From a checkpoint of a small sound classifier: arch transformer.
Rows from block 5 of a small sound classifier, named by matrix and row number. Rows with one number belong to one neuron. Each number is 128 + 24 x the weight over its row's rms, rounded and kept within 0 to 255. All counts start at 0. Numbers have three digits each.
Before each neuron's rows are labels from the 100 clips, of 14976, where the neuron reaches its highest value: "strongest on" is what is common among them; "loudest band" is the band of the loudest frequency at the time of the peak. Only what is clearly more common there than usual is listed. The data: single English command words and digits, spoken by a formant synthesiser in many voices.
# fc1: MLP up (model.blocks.5.mlp.fc1.weight, 384x192), inputs 0-95
# fc2: MLP down (model.blocks.5.mlp.fc2.weight, 192x384, transposed), outputs 0-95

strongest on: voice: high voice
loudest band: 250 to 500 Hz
fc1.271:107156135124128141163139115110110135122144064167081142137139125150163115179092178097139142126152128139134136117077106135144118109140153128131138143146146146118131133058130123126111080126115122046127127127142142114112140111131126128101096127103112132134107139110144130156151131183095118114
fc2.271:103140123147154093158129140095155112203118123146095139119137154121102118093158123111118149113136146149137096175160126105115138128123134113119144118104162068135130111145114161103162147128085161122045098158138100137124143135101124097145105152147095124116157152120132116130078151090153161117

strongest on: voice: high voice
loudest band: 250 to 500 Hz
fc1.294:145075113122105125104127099111174136107128118124131142154112107131091178087178143149138140138137110113094116096149103117120134120117124147115128176132093107128136092072135128112107088135128112083143144147145173154151158123138131131138168097131142134144088127134140129123127109154129146137
fc2.294:115143137138163107127091102127164123122153129145139126132155118115092096075160105112122116107131163150088102086151118141092138144099104107159156102137172141172124141159096120112153151153143094059136172138135102166147116153176130127148139125165115069176147122101111134098115119058125141120

strongest on: voice: high voice
loudest band: 250 to 500 Hz
fc1.25:099158164119093111167145129111112142121150065145091133134147153155154140159093153111127127118137116120124104118117129108136129127162144148146129119157127147133161145075146079099135086139106117051125131130151149089104097117125146121135068156124123131140142137127113127159148159159122108114
fc2.25:101139153124156064142130134102170126176116119136104133124127175107095131070147138117136123103153141145114091126179144106121151145094134134136131142110136110127152110142116149081163140135106113077077162159141135129137133145100147087147119139160110128136133153135122118106101113101172165149

strongest on: voice: high voice
loudest band: 250 to 500 Hz
fc1.364:132103141118131142143114122130172112104135061137092136148121107144091142109148205126152142139140138127135129099103121132137117128123128115131134104152134101133126095042117127143110149139126111082148137153139130131127106118136122140152132172126102116119102141123129125134151125204117116139
fc2.364:128113123130184133145124158137144126226121134103095122116111087119120109109126122125129143139133145159104136187112119127108136132139116122130136129094136066136111128116133135129129150114147138140025108127137106146087114123103121138138128142149107132098144131105123115170108138083147141124

strongest on: voice: high voice
loudest band: 250 to 500 Hz
fc1.343:122124113118113131148151135115096166119108097157092144126137160142156155151086163152106142129130090131103131104099114130153113111131147147087134188135112120096148131050131129121124065139111119056127144114131172106128138111138124126109122111100156119140101132129145146132134112171107124124
fc2.343:106160108139147082138134152128149133185135122131119142130123123134102095085155110125090121127128139134126087149156107115096155123128132113127137110086168101135117103123122171111171133114104140105063110158135098155130148154080105106130099147160104124130167155099142114139077152095150171126

strongest on: voice: high voice
loudest band: 250 to 500 Hz
fc1.280:125099142118075127100118109130167157113128068128105129176097140152116147112133185122125111131129088121101128103123098154132128136134127154137110116170124139132121113038130104138093102137133102081140133149135153095136095114135129130164153131115115139145118140128106135138167120190139138156
fc2.280:116151115120177105164098150131157098188148098117134150093137114119117111087155112104121118111154165131126082131136137093112157132119142109138167104111143101147127125133140109103163157126120152083058114148144099129130135123087129111133107151155084125105138141115148119136113128095162137116

strongest on: voice: child-like voice
loudest band: 500 to 1000 Hz; 250 to 500 Hz
fc1.373:135144146112116124097133150141140144107136142129173141132117154116105153087152065124107133139133144110127110111126153091135110141126120113148134135129134140130125145180119121113125125114130165133142149121149143126127113132137112148138089154119173109146118119132139132122108130073121131084
fc2.373:107131178114124104128095096166114132213159100107168133151113106132134137139132145113170100110160130128115124166123139149120146157130150119155127105162145169122137134142146094131121150138121082146059132162113120120118099123109173075133099119159116115190129147127101120143176102133137106170

strongest on: voice: high voice
loudest band: 250 to 500 Hz
fc1.299:126107133131133124127108135142162097105128070136094143152115087121110135138124205129143142136132135149142132100109128119136114146136132120121147109127142097117112107059110140134117132147129102071149141135116101140125136128138114136122127172135091112123114139108135128127126127186100132132
fc2.299:117122108128176138115123173136122144208128137096090138146117092142134102120124119119104141141137134164111127173116110131124132122114113123131144117066145091148112139120112147132135164121142130127054117123127093153075131127114104135120119150132106120117146127108146121173090161061137155137

strongest on: voice: high voice
loudest band: 250 to 500 Hz; 500 to 1000 Hz
fc1.59:114149133143085114144151119109088152126106089136110140102143158152160151177085142158110134109135111122128114106138115142145124121160156145096135198144129120118152154066143136117145047128092137053129139103124149100123120118135136124111119126095138134135112127132128116147106121169122153107
fc2.59:118146095139160101110113139126151111174136119109113165114113120146089114086159121137104104145156121127136111120125113136076160105105138117127141118098149089146088099092126174129164128093112098073072139174128112173106167178107106099102099117170101130155165160099162084174114163108148158157

strongest on: voice: high voice
loudest band: 250 to 500 Hz; 500 to 1000 Hz
fc1.18:150115138119125150135129135118146101113104078151109113148107119109111121140096174130141137128106089126121136115100095131133103147138111140120122159146120126115138113043118111158092121110117107086135130136138148106098117120127123156136122157117100122134114118146123164154150092182140086120
fc2.18:096086098152201135161131135133171129166122137096120147091178098148094086077158107131109134131125144176070135151124112131109136121088107071136155145119150113163125112118058138132151139116139136116083168149122091152107134148147111122130118122146155090149144126127126101131122096094140109144

strongest on: voice: high voice; intonation: rising
loudest band: 250 to 500 Hz; 500 to 1000 Hz
fc1.91:141134131120105120150146120109120149124112105119125157095155161156151166166083115152139170108136122105120116107140139121126148124166136138083142197137103078121169144081141129116135046111097151046136139127149152103145154114128139125137110118105109132127095138132132106138104121150146163123
fc2.91:101140102114165102127117147131158106185139103111138174115124134145105126095169116114099118132161136109126088128140134131080160103112124098121170120118150112145102103100118144108168138093092121080071125168142099171116151172095117089138103147175104133145143166086144087167117161115167135161

strongest on: voice: high voice
loudest band: 250 to 500 Hz
fc1.211:122118124116135153146159113119093131121105106136100132118137144133153137148089162127128148113115088123112128114081114107167135116116140125095120182159117142097156143073114133133124068146115144074131136096130163096121135101144136134105129109075142132127098118142133132137147111173126112116
fc2.211:115143103147158096136122136119166123178140108138121153136110144152090107078164103128098121146137145125107104134142115129086135114119125122151122119107161077155104098131129162125156142100095146094074141167132105160129156152103109106130101149168104116141150164096146094130085149079145155139

strongest on: voice: high voice; intonation: rising
loudest band: 250 to 500 Hz; 500 to 1000 Hz
fc1.381:134136134125114141154158117115092157126114096132103141110128142173166146166079142159130144130122092123132130122089113126130140119149141147097123182153119130112157143075146132111104052137119130057127132099140142110101114101137126133108105113081143139142116116142133129147127101159097142109
fc2.381:119168102135140104126137134115156130181137114116121151128110126139111102096149117135093117135138150141131103153148103138075142116137118141129130096103151101146104095120146183116165134105107132103070098154129095169110159147114104102131104162171102126124182153111148103141080157106153170136

strongest on: voice: child-like voice
loudest band: 250 to 500 Hz; 500 to 1000 Hz
fc1.88:147116110130117116108126151134170153121099130139150132086125146143104140063189085132088146143122132093123121118129141130124111119091128109103116166110119099112151113139111120122129110114121169119139170138137140136109124121137106128159166080130168119141097132132123124111107128088130130079
fc2.88:115139190135127110124096070166109121150161085083151098135119100130153143150103143136169107132159135109115125115109118183081125186151121114149157117158131150144100154089140094138115131126156074122100130131105137133087074138095189109128099127138099143163144109109070138173159128140123123151

strongest on: voice: child-like voice
loudest band: 250 to 500 Hz; 500 to 1000 Hz
fc1.53:149128112131120123099143133130161163110107158111140121095126156118107156086148069125120146140104157112126131112136150121135112115112099123099115157128115139106118115146122141111123108128121162143145134130144143136094125115150101155155125123125180122124127123127131134113094128060148161097
fc2.53:112110182138137129134114095163113126187165127096158117132130090136129124133117149131163102133132136145095147149106131179095115157122113118156127109170129161140116142127141097145100158130141083148089135140111122128105086118124171114134108107127134114169132116120085122153171106135091104161

strongest on: voice: high voice
loudest band: 250 to 500 Hz
fc1.361:122101132114142129127105124129169119109129068155103141147122081124105155115149196125131146135133120137119132097099114126144111139123128104132153117133134108113140096058110136144102136144134117083147141137121118128129120122137116141147144161131094117117125139133134136121139112200156152132
fc2.361:122124127123175130123092155126133134196117133113096131136120081141121106111141115147109133141155134164092131172104094121124166125127117125133147122101131070154132137126142133149141161106150137132042118125132121156095122132111109126124133149139093125098141127110143105162107138088146150149

strongest on: voice: high voice
loudest band: 250 to 500 Hz
fc1.317:131082127105121138115110094120161117106140104138111137147081106132098145096157173137135148135125111115132141101138112147123147112125110141125103132172121130137129082043124121155091108122138114082147136162130163141142129105143116141157141147134106124138096146122122121127148117172115122154
fc2.317:126112135139168116148117149114162113218113132132095118095125097097111102081150110121133127111130154129099118158126102111103156137122121122121144141122134108145136120139106132116154134131149149103032124142166117144128111129122134128145113147160075114139144126122119128144120132061159146109

strongest on: voice: high voice; intonation: flat
loudest band: 250 to 500 Hz
fc1.63:117153154115086103153134113116125135125160068129102131161125143139143149145097140124131116111152113134116102117116114124131140142164139151181109119163129152142138145067144080119123104120107127035129127130153172099106094119132150119155093159126131117144132145110107113148161126155137105121
fc2.63:126137118137151075170132124101175106143114111144108153071163164107091144077163135111123113109141127135125106110157133113116160122090142119106139150140140112130149088121100153113167126136076148064107116175152120133137153154115140079150119123158109135137142160141144113120121120096162130150

strongest on: voice: child-like voice; intonation: rising
loudest band: 250 to 500 Hz; 500 to 1000 Hz
fc1.43:134126068126119113118129131146146168115107158136127132108122151129116175108148080155101117137146096138161130112141114121128057141116129138134110146100129146107150100146111145114134109136125138149146161138104171125104161127163107110133201079143175107153124143114133116103102116068140118145
fc2.43:119130171151146123117105087171139127179163119109148107150109101146114120119118156137153087144135125144135161146107107171104105157112124111172140091140134178143116116117144114162104152115140048162080145152109123130111096138115157104154125110143137146172147129122086108157184116128118120176

strongest on: voice: high voice
loudest band: 250 to 500 Hz
fc1.358:128128132107128150145148131132107147125093073132092123115124127124158143158089156146132162129122077130120143123081113116158126130144145125068116182141097097086144136070122122140118068124124156073129124099126161103123122108136127133111132105075133115132107100146131132142133111157130130114
fc2.358:099137113124164104143142145126157123196125115114134145143136116142110086101149110124110140131131168149118099152157128121087153128139103102151145129094163074134091113119126170101171157111110154113064126136132090155119146131122111113139119165159096101102173147107130114134088139095140194120

strongest on: voice: high voice; intonation: rising
loudest band: 250 to 500 Hz; 500 to 1000 Hz
fc1.26:114128147105100166156142138137109126122099091125141106114127129132152131164087128152144187121122101113147138120114125127135116131156136164073141192149107097105166155079136113144119067145139138063128124092136148112133105095129141140098117125078120104127117092153130123136131117148131132088
fc2.26:127130099120177133110120143118147126180151121107137168152107111165103104100155125157110148154139159129123113140120132161063153102124099130137126109095152093164084094099134157130143162084123123098087148152129087177106157146120099117120086150147115113141155150091130093148117156124111147154

strongest on: voice: high voice
loudest band: 250 to 500 Hz; 500 to 1000 Hz
fc1.66:142123143100117135145110134139176095109132090118106145136105116132095153124123162135140159136109098091124140107132134161126117134141118126105138144175134129128133093052119100167099072084137103083140133168122154107138118128141121143138110151146077117128117129107131128136143120162119124137
fc2.66:095123123148181106145098122130149141165148117088123146115165098130105085089159104109134081110150135144088099134125103125104144144093118092147174126133158125191109146107073107121154137116132096073082160141144093147087107164153142111124111135159135095174151127106120117150141113095159109127

strongest on: voice: child-like voice
loudest band: 500 to 1000 Hz
fc1.231:141129128130131134120128142134076166116128147154120125139121150115166136182073062118114110134103137129127159117116113130136106137123123151130109123092115181120133182166118157157111124140138133135145144086098148118080125101138115158111137112110176116132128119125129128117114107058128124125
fc2.231:137113141151134123127139099140118130194144141130130119115127111143128124133116185124153105130135121149108172168120117139137077139109146124141101116143109175117100116154139132143122137149138077133071135160103146112134117110139158104122132100138150119151130132147114139136176110143068097151

strongest on: voice: high voice; intonation: rising
loudest band: 250 to 500 Hz; 500 to 1000 Hz
fc1.40:128138145135102115160134126120116145119113101128113148095145173154153167159094128139121140105130122122121097118131132122152127122139144136099126180160127121110170155098128120096143059147098143028130132115161152096142121119139142122129113135100141130126092138119119109144098122152125155097
fc2.40:106157104119150085141129133122154099156146099125126161135137123135095114094164116110104119122159141122120090102147137136081171117125128112142155107104158111152120108103138154098161126107105121058110127159144106171116144166118126111122097147180083122161162161089136099140101162109167160130

strongest on: voice: high voice
loudest band: 250 to 500 Hz
fc1.69:124140159110112144152139118123131140117133058161093125130127128132162130158072174107144158132122105138124135113092114180147121122119135118101137149177151106130129127049123117121106065132114130062131123125147135095114087098134125147128109152103098130123119120112126134146142117183118130120
fc2.69:107137138144166094147126152080151114189115126144097140138123145110122102093143128127126157121121153146118108148142113129108140140124119107121147137095171046135128110150114176118144159118112168091054135137145091134131128129110128118152097167134099102121147134129126116131072134077143168123

strongest on: voice: high voice
loudest band: 250 to 500 Hz
fc1.139:132093114112115131133107122124145121106120101136108150133106085115092160096175186162132153140123105117098144102140140125127129124131134122108127142163123101120124085046114118159112089098137120090147145147114141156158142128141106133123139144126102120132100143134148122125146112196117110143
fc2.139:128125135160159107138086138146146133206124138126118113124102112109115111088143090132117119103133142139098114166132093111093141148120117126140140133122138115160117134139110140123153139126140112109033140131156120158120098154117136126146134128171113097138167123086106128132115113066132129120

strongest on: voice: high voice
loudest band: 250 to 500 Hz
fc1.355:139101103124097127131128122114110127120128065117115138154115114108121165139116175150110131135134109117095128111123128165134163135134114124119133128115130089112136113056132110165086118089126117087133136132110148114105155135122122132115149125113120139116093141146138110141135111194150121142
fc2.355:125116098126176138096106153156132146104152128133140151143142108160101085103159093137097122135134121129124113104150077126096152112113134141158122110085139135168084126140126142101149184126131119120148149135114108169125142104150099126119184109144128081151094136130144096121132154089112126136

strongest on: voice: high voice
loudest band: 250 to 500 Hz; 500 to 1000 Hz
fc1.148:111094138126091122168135128128150127113108083141113122121140102158129154136104168159129162120136137144127114119103138105126128125161146136072157155138126067086158120055128132085131076162133144051140137118151138095143113125150139133141129138103105120105124121151111117141128122177139173086
fc2.148:116138110122214115128085150130155105170155122121136152158133094149101097088159112126112130129133175151108109135127136132094158112114111107143160097099162071162112101114109147129148183110115142100084142160135084162125137155119103116127097175155090106139140151104129107135105162092138158137

strongest on: voice: high voice
loudest band: 250 to 500 Hz
fc1.305:146141140119115134126119154113106148116111086176102123138115149120141153167078188135121121119128077108161130116094117143162115135136141139099114139134118132086140153055119119121123104134106123097135136098108147073100123118130143141117144135097107130130119117116149134146133113192162143109
fc2.305:087136075139188131149122134139170118184115127100114165086193125145110107087144106136085155142138129158102130152127104137083172107101121094113154142112154090144138105117093163137143149107132140095061151139133119160112164136129084117128101137137130100136123139142149099144112126096135146143

strongest on: voice: child-like voice
loudest band: 250 to 500 Hz; 500 to 1000 Hz
fc1.246:151104116128129127094144145144164140117117118130146138084123151138105144072185087130111155154119157095116118119126139102124121123084123109093105188126110106115145118153101133100132109150134165116143162133136124128127132126146100135140163083122172127152108120126134138087106129100127149087
fc2.246:135130188153132117116098073167118126151153108086159097127113102120151122146107131124168104139134150150115128133101127181082124183139113115145159097159138150132116149108159102149110138145149082137099118137112110120085081127122183112142105139144102132135157110121070134164141145145120140168